Weights of a small encoder-decoder image transcriber: encoder activation gelu.
Rows from block 5 of the image encoder of a small encoder-decoder image transcriber, named by matrix and row number. Rows with one number within an expert belong to one neuron, the router's apart. Each number is 50 + 10 x the weight over its row's rms, rounded and kept within 0 to 99. All counts start at 0.
Before each expert's rows are labels from the 100 images, of 14848, where the router gives the expert most weight on average: "lies over" is the class under the peak; "responds to" is what is common among them. Only what is clearly more common there than usual is listed. The data: analogue clock faces.
# router: router (encoder.blocks.5.mlp.router.weight, 8x96), inputs 0-47
# up: expert up (encoder.blocks.5.mlp.up, 8x192x96), inputs 0-47
# down: expert down (encoder.blocks.5.mlp.down, 8x96x192, transposed), outputs 0-47

# expert 2
lies over: face
responds to: dark face
router.2:40 51 64 48 52 64 45 45 61 46 39 54 40 53 67 44 56 49 39 58 57 59 56 28 40 52 38 59 54 42 40 60 46 32 58 64 61 54 36 47 56 66 47 40 65 50 47 46
up.0:51 50 32 64 40 56 51 50 54 36 57 45 44 65 45 47 55 41 49 52 51 58 59 42 42 52 46 58 67 43 33 55 58 61 41 51 58 54 55 54 39 53 31 33 52 71 46 46
down.0:63 54 44 63 53 55 64 51 54 36 63 45 55 50 51 68 56 53 37 59 48 64 44 26 33 40 48 55 61 66 66 50 46 44 55 62 53 61 40 50 52 61 48 42 41 53 49 61
up.1:37 46 69 45 46 54 59 53 60 62 47 66 56 35 62 55 48 57 36 60 50 40 41 56 53 40 40 39 33 63 58 51 48 76 62 59 58 63 55 70 47 49 52 58 56 42 48 34
down.1:31 54 55 46 61 55 49 30 59 46 40 45 39 22 51 36 58 47 75 41 63 59 52 57 73 58 60 42 46 43 37 50 58 54 51 50 55 41 54 37 40 45 67 53 62 40 55 47
up.2:52 52 41 50 45 59 43 40 59 46 44 43 56 50 42 52 57 41 60 49 57 49 35 39 44 47 52 61 60 60 38 59 64 72 17 46 50 47 62 32 60 53 34 32 44 60 52 53
down.2:67 45 45 69 45 59 58 53 52 53 62 54 39 50 53 60 44 60 34 66 46 57 50 32 37 47 49 47 46 69 50 49 30 53 50 60 50 46 43 43 46 45 44 52 48 49 51 48
up.3:32 33 37 50 50 42 49 52 33 67 54 55 41 59 36 51 52 40 58 57 53 59 28 49 50 33 60 52 62 49 47 51 52 48 32 53 41 41 59 39 44 47 46 50 47 68 64 84
down.3:57 68 60 49 59 47 66 51 48 49 58 34 65 50 31 64 59 59 50 50 42 61 48 54 38 42 65 50 38 62 47 61 42 49 45 43 67 45 51 52 62 39 39 56 36 46 49 62
up.4:45 30 46 67 59 40 64 56 43 41 57 50 53 58 37 46 39 78 49 65 54 30 64 50 42 52 45 49 62 54 48 49 50 63 57 54 31 64 45 44 52 41 56 50 42 52 57 39
down.4:57 63 46 51 66 50 52 56 48 55 56 37 52 50 50 56 40 70 46 44 45 40 50 72 46 45 51 39 54 31 41 49 60 38 37 39 41 39 57 62 63 50 49 58 55 60 43 53
up.5:55 48 44 49 46 61 64 41 57 50 41 45 37 52 71 43 64 49 52 47 48 73 41 47 45 47 52 58 47 34 33 50 65 70 31 49 66 58 61 42 49 60 38 44 61 58 60 51
down.5:67 44 57 44 45 59 60 63 51 45 51 60 55 57 57 34 55 55 45 47 42 59 50 37 48 53 53 49 34 45 59 52 68 55 54 45 46 63 45 68 47 70 37 56 55 54 57 53
up.6:46 56 52 62 68 52 53 49 56 57 56 25 55 52 49 66 50 77 39 37 51 35 61 53 40 30 45 60 56 41 46 50 57 64 61 47 39 65 61 50 63 47 37 66 50 41 42 42
down.6:36 59 66 31 40 57 69 47 56 52 53 56 37 30 42 62 49 52 55 47 61 55 47 52 40 63 50 42 35 57 46 38 56 37 61 57 45 40 72 51 47 39 43 49 37 51 50 35
up.7:41 39 40 51 51 28 49 46 60 47 52 37 52 43 51 61 48 45 54 61 62 39 40 45 40 47 51 56 66 41 44 72 60 51 63 36 41 35 53 56 61 47 64 46 37 68 31 43
down.7:69 36 38 50 50 47 69 63 50 47 57 46 49 63 37 76 38 68 51 42 41 40 57 56 40 44 44 45 60 73 42 31 49 51 61 36 51 43 56 54 57 27 58 54 48 38 49 77
up.8:56 36 30 56 43 58 47 62 55 56 52 59 17 37 58 45 62 45 63 60 40 58 37 52 36 53 54 38 34 61 49 54 37 59 48 55 59 34 59 63 55 57 38 51 52 45 64 49
down.8:59 46 53 60 68 67 61 47 57 56 41 34 58 47 66 31 55 61 33 45 52 57 51 60 45 42 61 56 55 56 51 42 55 62 44 37 53 45 43 57 71 64 43 44 59 63 60 58
up.9:66 41 53 71 50 49 24 57 56 68 55 57 61 61 40 69 40 45 42 60 62 47 52 57 47 32 56 53 36 47 49 35 54 32 58 34 44 42 41 53 70 54 56 48 45 42 41 36
down.9:55 48 31 52 61 40 62 53 52 61 53 43 62 62 38 56 32 56 43 52 43 25 47 79 53 35 51 43 62 54 49 46 49 47 57 54 41 66 64 58 40 55 49 60 49 40 48 40
up.10:45 55 27 31 49 39 55 47 53 50 54 45 57 34 46 57 54 43 61 54 42 57 38 45 51 48 48 44 64 59 60 48 58 50 39 49 42 29 51 37 45 40 49 52 52 57 58 83
down.10:43 63 51 45 49 41 45 62 62 65 32 36 59 47 42 66 58 54 52 58 52 57 57 78 51 46 61 47 39 70 39 50 42 54 55 42 49 53 35 64 55 26 49 51 32 33 46 36
up.11:47 64 54 57 21 58 29 69 51 60 59 52 40 29 70 48 42 44 47 45 46 46 36 47 45 48 80 53 44 58 45 53 65 56 44 62 61 46 33 44 34 51 47 54 55 49 34 61
down.11:53 66 39 44 47 55 63 59 48 50 53 54 64 70 43 42 47 55 57 57 28 52 49 45 61 40 51 40 72 65 51 57 46 52 59 53 43 70 48 64 57 72 40 58 47 48 44 57

# expert 1
lies over: face
responds to: square case
router.1:52 68 48 48 48 33 35 58 39 60 52 68 72 40 63 64 64 31 49 49 35 54 52 47 34 71 52 56 44 46 54 56 39 36 57 37 56 50 56 56 48 53 56 62 53 53 41 59
up.0:50 47 59 52 59 57 64 42 52 36 53 54 53 52 41 51 40 52 45 51 42 46 47 56 49 37 51 27 55 54 38 33 44 62 48 41 58 38 48 45 60 47 30 48 45 44 55 39
down.0:47 49 42 53 45 52 60 51 36 51 47 49 28 48 32 60 62 43 49 54 45 48 50 64 63 42 39 54 49 59 40 44 39 61 45 61 42 67 39 53 56 69 43 45 40 51 46 63
up.1:44 48 23 45 59 46 48 45 43 55 47 52 53 23 64 53 47 37 60 42 53 49 44 45 38 50 56 56 53 34 64 56 38 36 56 44 53 54 67 51 31 39 60 70 43 57 49 42
down.1:62 25 47 43 35 52 35 50 70 52 60 55 43 48 22 40 41 54 50 52 59 46 60 42 43 45 46 47 57 50 54 66 58 46 55 44 38 30 61 36 60 42 47 62 35 45 61 43
up.2:48 55 66 35 53 56 62 64 54 36 41 42 47 52 30 60 55 57 53 46 49 46 32 46 70 44 58 33 60 53 42 35 53 54 54 40 74 60 40 57 54 32 50 48 36 52 58 38
down.2:48 34 54 67 32 60 59 58 34 39 39 70 37 38 38 66 59 35 61 60 45 52 52 50 60 39 43 54 56 64 51 37 53 51 66 57 43 63 46 48 46 39 40 37 52 41 58 56
up.3:47 58 61 65 50 37 47 32 46 42 62 52 49 62 43 45 46 54 69 50 40 58 78 49 52 52 50 44 47 42 54 50 53 54 52 44 53 34 52 33 68 56 36 42 42 63 54 61
down.3:53 53 39 43 50 64 55 41 39 47 38 55 49 50 41 58 44 44 46 55 35 33 52 65 45 32 46 39 50 50 52 48 47 24 40 55 45 58 42 56 57 50 59 54 25 61 49 40
up.4:34 50 54 33 48 53 40 51 43 45 41 42 47 44 48 35 41 61 45 57 56 54 54 60 43 36 52 24 31 40 63 55 54 42 54 65 54 33 47 40 58 62 53 43 49 47 51 45
down.4:48 77 44 46 45 46 48 61 43 52 44 49 40 39 44 50 51 42 45 48 49 33 44 56 50 56 41 63 62 47 66 50 45 35 67 56 35 42 66 60 53 53 41 52 40 61 52 51
up.5:55 58 48 57 35 51 44 55 55 62 72 43 62 52 57 44 47 57 30 49 61 50 50 33 59 54 62 62 43 53 54 51 34 30 51 60 60 60 48 67 37 60 57 70 50 44 38 50
down.5:51 53 63 51 35 68 52 45 53 54 63 43 56 34 60 47 55 45 44 55 62 55 43 30 39 57 48 72 44 50 56 35 71 52 47 62 42 42 58 38 42 58 45 52 56 57 49 65
up.6:39 30 60 45 57 39 44 38 42 45 42 51 41 33 53 52 40 52 52 40 44 59 44 58 56 54 55 49 55 39 44 48 43 37 64 58 56 58 62 41 42 34 48 75 50 50 55 19
down.6:51 40 48 53 47 39 41 46 66 64 63 45 44 68 57 37 47 52 63 42 54 41 53 56 49 38 48 63 47 51 51 52 46 47 47 48 48 39 56 51 57 46 49 66 41 50 42 35
up.7:42 58 52 70 54 43 38 48 52 49 63 63 42 36 56 51 52 60 62 54 42 60 45 58 40 55 47 40 53 55 73 23 48 30 47 56 47 47 59 54 45 54 39 56 53 42 56 62
down.7:69 46 52 42 37 58 46 39 67 40 61 55 60 44 67 61 49 67 35 66 58 65 53 58 39 30 38 53 63 48 65 63 38 47 43 52 57 29 54 41 44 47 62 53 26 56 48 44
up.8:66 62 68 62 38 38 55 42 58 44 49 55 43 47 48 58 56 51 49 38 36 53 49 48 34 50 54 45 51 64 49 40 53 49 58 38 47 32 45 55 40 47 48 69 56 44 56 40
down.8:64 52 60 56 46 58 44 50 72 46 57 64 49 61 55 36 55 67 57 52 64 52 48 28 55 51 42 61 35 47 46 53 54 52 39 46 77 43 46 53 40 47 59 44 41 49 53 48
up.9:50 42 38 54 42 62 45 39 48 44 42 49 58 37 47 47 49 39 76 62 71 55 39 32 39 28 52 51 50 40 38 67 54 58 44 40 45 47 40 44 49 61 54 40 54 43 53 66
down.9:42 61 47 41 67 39 47 46 53 55 55 46 34 64 38 44 45 55 82 37 53 31 53 46 52 58 41 62 64 43 44 28 54 51 61 52 49 51 55 40 40 42 59 57 54 45 51 65
up.10:60 71 47 41 55 51 45 56 46 60 66 38 65 42 30 56 46 57 40 51 43 43 62 21 48 57 45 41 63 44 53 52 46 54 39 26 50 50 42 47 70 44 39 57 29 50 48 50
down.10:65 51 61 46 52 59 56 28 29 25 46 51 50 36 44 43 52 67 59 49 30 43 49 46 56 43 42 46 45 48 61 51 65 37 50 43 46 68 45 50 58 43 51 59 59 66 71 47
up.11:40 55 65 67 71 40 46 53 53 51 30 49 52 66 50 55 41 63 59 48 30 58 56 59 55 44 37 30 70 40 45 38 55 44 40 46 61 55 54 35 65 49 37 29 58 40 50 57
down.11:51 57 52 36 29 60 34 55 35 46 56 52 48 60 44 57 54 42 47 49 39 45 42 52 52 48 40 38 50 48 69 46 35 43 56 64 54 57 61 51 57 63 55 62 48 53 49 51

# expert 3
lies over: backdrop
responds to: dark face; numerals
router.3:49 58 53 48 65 50 58 45 61 51 56 41 49 68 45 42 50 53 49 48 35 53 43 47 59 52 54 27 69 42 43 37 52 39 42 34 48 35 33 34 57 61 41 28 50 32 53 73
up.0:45 39 51 47 57 70 58 52 41 53 51 47 33 54 54 52 45 51 60 32 37 48 39 63 46 27 37 56 61 60 50 46 55 34 46 59 64 44 47 42 48 35 44 42 41 65 64 55
down.0:50 58 44 58 47 48 50 64 45 64 59 55 44 61 59 55 30 54 55 52 41 51 52 66 62 59 41 40 46 44 44 43 51 65 57 43 42 55 37 42 37 31 72 52 41 56 38 42
up.1:54 44 65 41 52 49 50 45 48 59 64 42 45 52 49 50 48 59 39 47 39 30 58 66 48 44 37 42 41 56 60 38 34 46 68 24 47 49 35 65 46 43 55 53 37 46 49 55
down.1:77 49 56 41 42 49 43 65 60 31 55 44 64 67 39 35 46 50 53 55 56 59 54 38 45 42 63 66 52 43 64 49 44 54 57 23 51 49 44 40 64 45 50 64 32 55 60 43
up.2:47 46 49 50 50 41 41 51 48 51 42 56 58 58 48 67 52 30 50 71 35 64 39 54 42 50 74 59 52 51 31 54 65 53 45 44 69 51 38 45 50 44 45 51 43 52 47 55
down.2:35 50 56 52 55 33 43 32 63 49 32 34 45 49 54 45 58 43 57 42 66 30 65 41 40 43 59 53 49 33 60 70 49 47 56 41 52 32 50 50 54 63 47 54 56 51 51 50
up.3:63 34 65 49 48 58 45 42 50 43 54 55 32 46 35 41 46 47 45 60 42 36 55 53 51 44 25 42 47 67 45 54 62 55 55 42 59 46 36 73 52 46 41 47 37 47 62 52
down.3:57 47 68 65 43 39 34 51 63 30 49 67 49 70 44 44 45 56 42 46 43 60 55 49 44 55 49 73 31 54 55 48 56 57 50 47 61 42 57 50 62 29 43 61 53 59 56 42
up.4:54 53 49 57 45 37 39 33 55 44 50 42 58 64 67 54 58 52 75 52 41 45 51 47 55 60 57 37 55 51 43 54 44 49 51 46 46 31 36 53 60 48 55 50 34 60 52 55
down.4:54 56 48 52 39 58 46 54 41 59 42 47 58 47 59 63 53 43 52 48 35 32 57 84 58 35 46 42 64 51 45 55 41 44 58 81 65 51 55 48 48 57 56 49 54 36 56 37
up.5:48 51 71 63 47 40 35 49 39 35 54 54 45 45 50 70 38 44 48 61 46 44 49 48 53 39 49 40 36 65 52 48 44 51 43 43 52 45 44 41 56 47 63 42 37 55 53 55
down.5:39 43 53 48 40 45 38 56 71 32 57 58 36 58 40 35 49 58 51 46 49 59 57 34 57 62 52 70 59 35 56 50 66 74 65 45 49 48 36 39 48 55 58 47 47 57 57 57
up.6:58 56 53 56 43 55 54 69 37 46 50 55 67 52 46 68 51 30 53 48 47 52 51 57 45 44 60 44 39 55 54 42 66 40 42 29 51 42 42 38 35 42 40 60 28 46 60 62
down.6:49 43 60 36 47 40 33 43 51 38 59 29 49 58 33 38 32 47 64 46 59 51 61 54 46 59 47 57 30 34 62 56 61 73 51 53 52 60 65 37 50 54 43 58 48 61 54 43
up.7:43 60 64 39 43 72 57 55 37 52 39 64 53 50 55 52 47 59 56 63 50 37 39 44 48 44 62 55 67 42 36 53 57 53 55 45 72 62 53 68 44 63 62 48 55 49 51 52
down.7:22 50 53 53 54 64 58 37 62 32 40 41 60 46 62 48 36 52 47 39 70 56 48 32 54 60 50 53 40 53 61 52 53 62 50 47 45 38 49 66 53 56 36 43 54 40 47 55
up.8:51 52 41 62 45 69 63 52 37 48 52 46 53 51 69 53 67 34 61 40 56 53 37 50 58 39 56 41 56 51 37 53 57 34 35 64 27 45 47 41 43 37 54 40 49 73 65 48
down.8:49 45 58 36 42 62 47 56 58 49 50 45 45 37 52 75 54 62 42 58 46 25 40 73 44 35 48 26 47 39 56 56 52 47 55 62 51 36 62 49 64 28 54 48 49 45 45 33
up.9:59 55 65 60 64 47 38 54 29 46 56 51 39 56 54 47 36 48 45 48 56 32 32 58 48 61 65 54 41 59 53 57 61 53 40 42 49 50 44 52 58 45 57 36 53 49 52 52
down.9:43 53 49 44 53 57 41 50 63 41 62 45 50 52 49 25 40 41 47 59 54 69 43 48 28 52 65 67 54 60 62 42 55 59 43 42 57 56 36 35 49 60 63 53 33 47 42 43
up.10:59 55 47 61 42 46 44 42 69 36 55 60 47 44 43 42 35 42 56 19 51 58 50 45 59 67 48 46 43 61 36 58 59 50 53 47 53 47 49 55 42 56 39 60 65 40 52 50
down.10:66 59 36 58 56 38 54 43 38 32 36 62 60 71 35 71 40 49 40 46 36 48 36 55 59 48 40 52 45 73 44 49 52 48 36 40 51 58 50 58 43 30 37 54 51 51 35 55
up.11:40 67 54 41 46 45 51 52 32 54 50 42 45 42 62 45 21 61 47 60 38 58 51 65 48 46 51 39 44 47 63 57 46 42 52 38 67 75 48 56 48 39 57 72 54 35 54 49
down.11:62 71 35 58 64 48 42 67 52 49 27 46 57 50 63 62 57 48 42 45 50 34 60 65 34 48 56 48 53 47 49 50 48 58 59 47 64 50 45 57 67 45 41 61 51 47 57 54

# expert 0
lies over: face
responds to: square case
router.0:64 60 54 53 67 39 51 41 59 56 36 35 50 47 47 41 54 58 39 32 56 40 59 53 33 36 60 55 37 29 64 59 55 56 72 39 67 56 62 54 64 44 48 59 57 60 49 47
up.0:55 51 66 55 45 53 39 46 64 29 45 50 48 62 38 63 35 47 37 45 51 51 55 54 45 58 36 43 48 65 58 48 56 59 58 43 59 49 54 29 57 45 51 41 45 41 61 57
down.0:35 44 24 58 53 52 60 59 47 42 48 60 51 40 43 39 49 62 63 39 63 43 44 35 60 55 52 48 45 63 51 46 59 43 48 46 57 56 52 55 41 42 41 46 66 36 60 18
up.1:39 46 43 42 46 56 51 38 42 49 68 56 49 51 43 63 68 46 65 54 51 57 36 43 33 42 59 61 50 56 35 59 41 60 55 41 44 47 60 48 42 43 65 52 37 68 49 53
down.1:42 54 39 80 49 55 46 46 52 41 45 54 48 36 47 41 57 49 28 51 66 53 50 51 65 64 51 35 39 53 50 52 68 69 56 58 51 47 40 61 36 60 37 51 70 62 61 44
up.2:54 70 41 53 45 46 46 68 36 60 44 43 67 59 38 69 57 49 51 57 70 43 46 56 48 50 61 68 54 44 29 44 39 42 44 34 60 67 42 50 47 49 26 56 47 59 53 43
down.2:65 54 54 47 41 45 57 39 53 60 50 47 57 51 45 55 36 47 41 56 42 48 57 42 48 31 36 53 42 59 57 68 33 39 41 52 50 45 45 41 51 74 64 51 56 58 38 56
up.3:54 46 70 81 54 55 40 65 29 50 43 69 49 43 57 51 41 44 54 46 42 40 50 67 44 50 46 59 42 59 51 66 49 66 59 49 47 54 70 62 55 49 44 55 59 47 46 48
down.3:63 66 48 62 70 46 45 53 45 50 47 37 51 63 63 44 55 55 47 39 36 58 53 72 59 48 55 61 59 37 52 57 54 38 40 52 54 53 33 45 32 59 55 43 53 60 60 50
up.4:52 47 55 42 48 52 63 38 54 36 53 46 47 57 47 53 41 42 63 60 44 56 55 39 32 62 67 53 44 58 56 71 51 70 54 35 61 61 70 39 55 39 47 58 56 57 50 58
down.4:59 48 40 70 55 58 47 35 47 61 29 62 48 65 71 36 46 27 39 44 52 53 50 53 42 42 58 46 53 52 44 56 66 44 44 39 69 45 32 33 46 39 66 64 65 52 53 54
up.5:44 44 33 39 57 50 37 51 62 55 58 52 57 36 55 68 56 53 52 46 75 45 52 37 46 49 49 66 66 47 44 59 44 68 54 51 45 66 56 47 51 44 72 51 38 62 42 52
down.5:56 39 47 61 61 62 58 43 64 49 51 67 56 43 43 39 58 39 53 58 66 38 55 48 73 45 25 22 35 57 35 54 47 59 46 52 49 42 47 60 49 68 53 28 53 52 48 41
up.6:64 61 55 54 47 47 57 64 63 33 54 56 45 60 34 52 29 43 50 47 58 60 67 47 61 37 28 54 51 58 70 44 51 53 50 49 44 50 44 59 32 45 41 39 50 44 47 55
down.6:49 47 55 44 46 51 53 50 60 38 47 65 40 50 65 45 60 73 50 35 59 63 46 51 53 78 54 49 42 41 43 47 38 26 50 40 62 45 36 47 44 53 48 49 48 48 64 56
up.7:63 67 39 46 50 46 48 46 33 57 45 43 34 35 52 36 56 54 65 63 38 50 40 59 51 50 80 38 47 50 56 39 40 42 46 53 68 30 45 44 57 47 56 58 46 50 66 58
down.7:45 63 51 47 48 52 46 43 09 49 62 43 39 42 48 48 50 43 50 44 60 44 49 77 48 58 46 41 66 42 47 58 70 53 50 52 54 60 51 36 45 51 49 38 44 46 59 55
up.8:50 61 51 48 40 53 48 44 69 67 48 45 56 36 43 46 55 52 49 49 47 52 46 36 61 45 52 32 51 38 39 45 37 38 39 41 47 36 55 57 65 72 57 70 38 33 51 55
down.8:42 53 47 43 51 48 67 54 41 32 66 53 49 40 35 55 64 52 56 53 51 55 41 63 49 54 43 43 51 70 33 56 71 42 54 53 45 40 50 42 43 44 53 44 34 67 53 57
up.9:53 39 31 30 44 56 56 36 57 42 47 34 54 62 36 50 54 49 63 48 65 41 51 43 53 38 56 51 46 55 65 63 49 66 47 43 44 63 45 41 55 44 52 61 38 65 48 58
down.9:69 54 45 50 50 49 38 41 43 67 50 50 51 64 67 51 47 37 36 56 33 54 50 35 30 47 61 50 63 47 43 64 43 39 41 51 67 41 51 46 46 37 62 55 53 45 51 52
up.10:40 55 60 41 46 40 53 67 50 42 72 39 43 43 46 62 28 51 36 38 62 35 38 44 56 39 45 60 45 73 52 50 52 61 57 51 30 67 52 54 46 47 49 64 47 59 53 42
down.10:58 32 41 55 36 57 49 47 47 41 39 54 44 56 56 44 48 63 54 48 27 60 45 45 63 41 41 43 39 60 51 40 31 56 35 56 49 63 48 73 35 55 39 59 54 57 49 53
up.11:48 41 62 68 33 42 39 60 45 41 67 59 51 44 44 41 46 67 49 25 65 39 51 44 72 58 49 63 42 57 42 57 53 64 50 58 38 66 47 56 36 56 47 64 33 53 60 57
down.11:57 41 34 59 51 54 47 55 46 36 34 56 29 55 42 61 50 71 62 53 36 67 53 61 50 37 50 40 54 58 35 24 42 50 45 49 48 67 46 54 34 54 49 44 32 54 58 50

# expert 6
lies over: face
responds to: square case; minute hand past 6; minutes: 30 to 34
router.6:53 32 57 60 34 65 59 61 49 34 58 77 37 52 51 48 48 54 42 40 57 54 46 50 61 55 47 52 56 78 50 47 50 62 38 58 38 62 52 47 38 44 39 31 45 56 65 45
up.0:40 54 41 48 46 72 63 55 36 53 70 41 50 52 35 49 50 53 47 32 41 51 56 57 44 45 50 44 54 59 52 52 51 56 53 17 58 50 57 38 51 38 48 45 56 51 71 46
down.0:60 38 48 54 43 65 47 65 53 66 40 52 55 49 44 36 55 52 50 58 56 26 54 56 52 51 45 36 45 46 52 56 28 55 41 66 53 46 39 57 58 55 49 56 57 33 64 37
up.1:45 53 50 41 46 39 56 40 47 48 58 46 54 38 47 41 41 50 57 35 45 39 46 51 48 56 54 62 51 58 66 65 47 52 64 51 54 56 72 46 53 33 41 53 40 70 54 56
down.1:47 49 65 54 42 38 47 42 82 29 70 58 66 57 43 52 65 41 56 38 67 55 60 28 55 50 46 49 34 58 54 49 48 68 35 54 43 42 53 52 58 42 40 48 39 44 63 40
up.2:41 51 37 61 68 55 51 28 55 45 43 41 41 55 38 52 54 44 56 48 45 38 57 46 60 38 41 41 62 59 43 60 71 43 51 45 40 53 57 43 61 53 36 46 74 57 43 58
down.2:34 50 48 50 67 51 59 45 37 46 30 29 40 53 56 36 47 58 61 39 37 44 50 56 50 55 62 60 65 47 48 49 53 65 54 51 48 69 49 55 62 56 54 56 63 62 53 40
up.3:51 46 27 64 52 54 62 55 50 54 53 54 40 54 45 55 78 43 68 57 57 53 37 45 37 37 56 49 64 45 33 74 46 38 36 57 65 39 55 47 62 47 54 41 55 58 47 47
down.3:48 32 30 36 53 49 49 48 30 46 41 35 40 58 55 52 41 52 56 41 30 29 47 71 43 41 58 65 68 55 50 45 51 35 55 45 33 53 54 42 56 53 73 41 45 44 36 49
up.4:46 37 50 48 42 53 59 62 62 61 39 46 42 32 59 54 51 57 55 58 47 47 47 57 56 38 48 52 33 43 34 43 58 51 38 56 41 39 49 46 32 30 64 68 47 42 50 48
down.4:43 45 61 55 54 55 51 49 54 45 69 58 61 37 30 65 51 52 64 60 53 31 48 25 40 53 45 52 45 47 44 57 35 71 71 44 53 43 42 47 60 34 42 43 42 34 58 52
up.5:48 55 36 46 66 58 67 57 45 52 60 58 67 43 48 60 44 44 50 55 40 59 34 63 47 58 52 47 54 44 49 43 61 46 54 38 48 38 60 32 38 45 51 65 52 55 47 59
down.5:41 43 50 61 35 53 46 56 57 64 35 62 48 36 50 57 54 52 55 39 57 31 52 41 54 42 45 39 51 46 48 61 32 56 49 33 42 50 43 54 54 33 52 53 50 32 58 45
up.6:55 46 58 41 38 25 42 64 38 56 46 55 58 43 62 47 47 48 47 54 36 73 48 39 47 54 51 62 40 46 59 39 44 55 39 58 50 63 55 35 39 43 67 51 47 44 53 54
down.6:50 47 61 45 43 37 57 45 80 38 63 59 52 36 59 27 52 50 42 57 65 63 42 23 51 62 34 71 33 57 56 64 55 47 56 44 71 37 55 52 48 52 44 50 50 48 41 39
up.7:48 50 55 29 43 48 35 41 69 45 55 49 45 44 46 44 65 47 46 60 63 56 46 25 40 49 47 47 44 42 46 58 53 50 59 58 54 57 53 61 46 50 53 53 33 52 32 55
down.7:45 37 53 46 64 44 37 39 53 66 45 63 48 27 53 30 45 52 45 61 61 53 52 51 42 48 46 40 38 41 47 57 39 26 49 51 37 40 44 40 58 82 58 50 36 53 49 48
up.8:54 42 33 45 46 57 50 50 42 54 45 40 56 54 58 66 60 37 59 56 70 49 32 39 56 33 59 65 60 44 41 66 45 43 42 57 56 54 62 41 51 37 65 48 54 59 52 60
down.8:49 29 29 48 58 58 47 42 29 37 49 64 36 55 36 43 35 46 62 35 35 38 47 71 62 48 57 45 58 51 53 31 51 47 50 57 39 55 38 52 56 49 59 36 51 49 53 51
up.9:67 50 40 64 41 67 54 58 58 55 50 47 48 60 69 40 54 35 39 34 43 47 56 44 58 54 49 67 45 53 55 51 52 51 37 49 42 30 67 69 44 48 35 51 66 53 56 47
down.9:72 63 43 50 55 64 29 76 61 66 40 46 49 45 47 42 42 49 40 56 47 50 61 67 52 60 64 61 44 50 53 43 47 59 48 46 51 43 38 45 52 65 49 64 69 47 55 43
up.10:47 45 62 65 77 57 57 61 42 52 45 49 32 52 60 45 47 48 37 62 58 64 64 64 48 56 42 51 60 42 44 47 59 36 51 50 55 33 33 44 53 60 37 37 59 47 56 33
down.10:54 38 45 29 53 65 60 55 47 67 58 46 63 39 54 59 37 48 38 67 45 30 50 67 44 47 56 53 47 61 46 47 40 39 62 40 50 70 35 35 45 44 60 70 51 57 54 29
up.11:67 43 47 65 37 36 41 63 62 50 33 53 46 45 51 66 61 48 48 35 64 45 56 43 42 46 41 35 41 39 42 40 60 45 37 43 49 45 61 56 61 62 37 44 53 61 41 43
down.11:37 59 48 62 46 30 57 53 44 53 56 49 62 63 51 52 59 41 67 48 58 23 34 57 54 52 60 53 59 62 53 31 57 56 50 43 39 63 72 60 40 51 62 47 38 56 56 50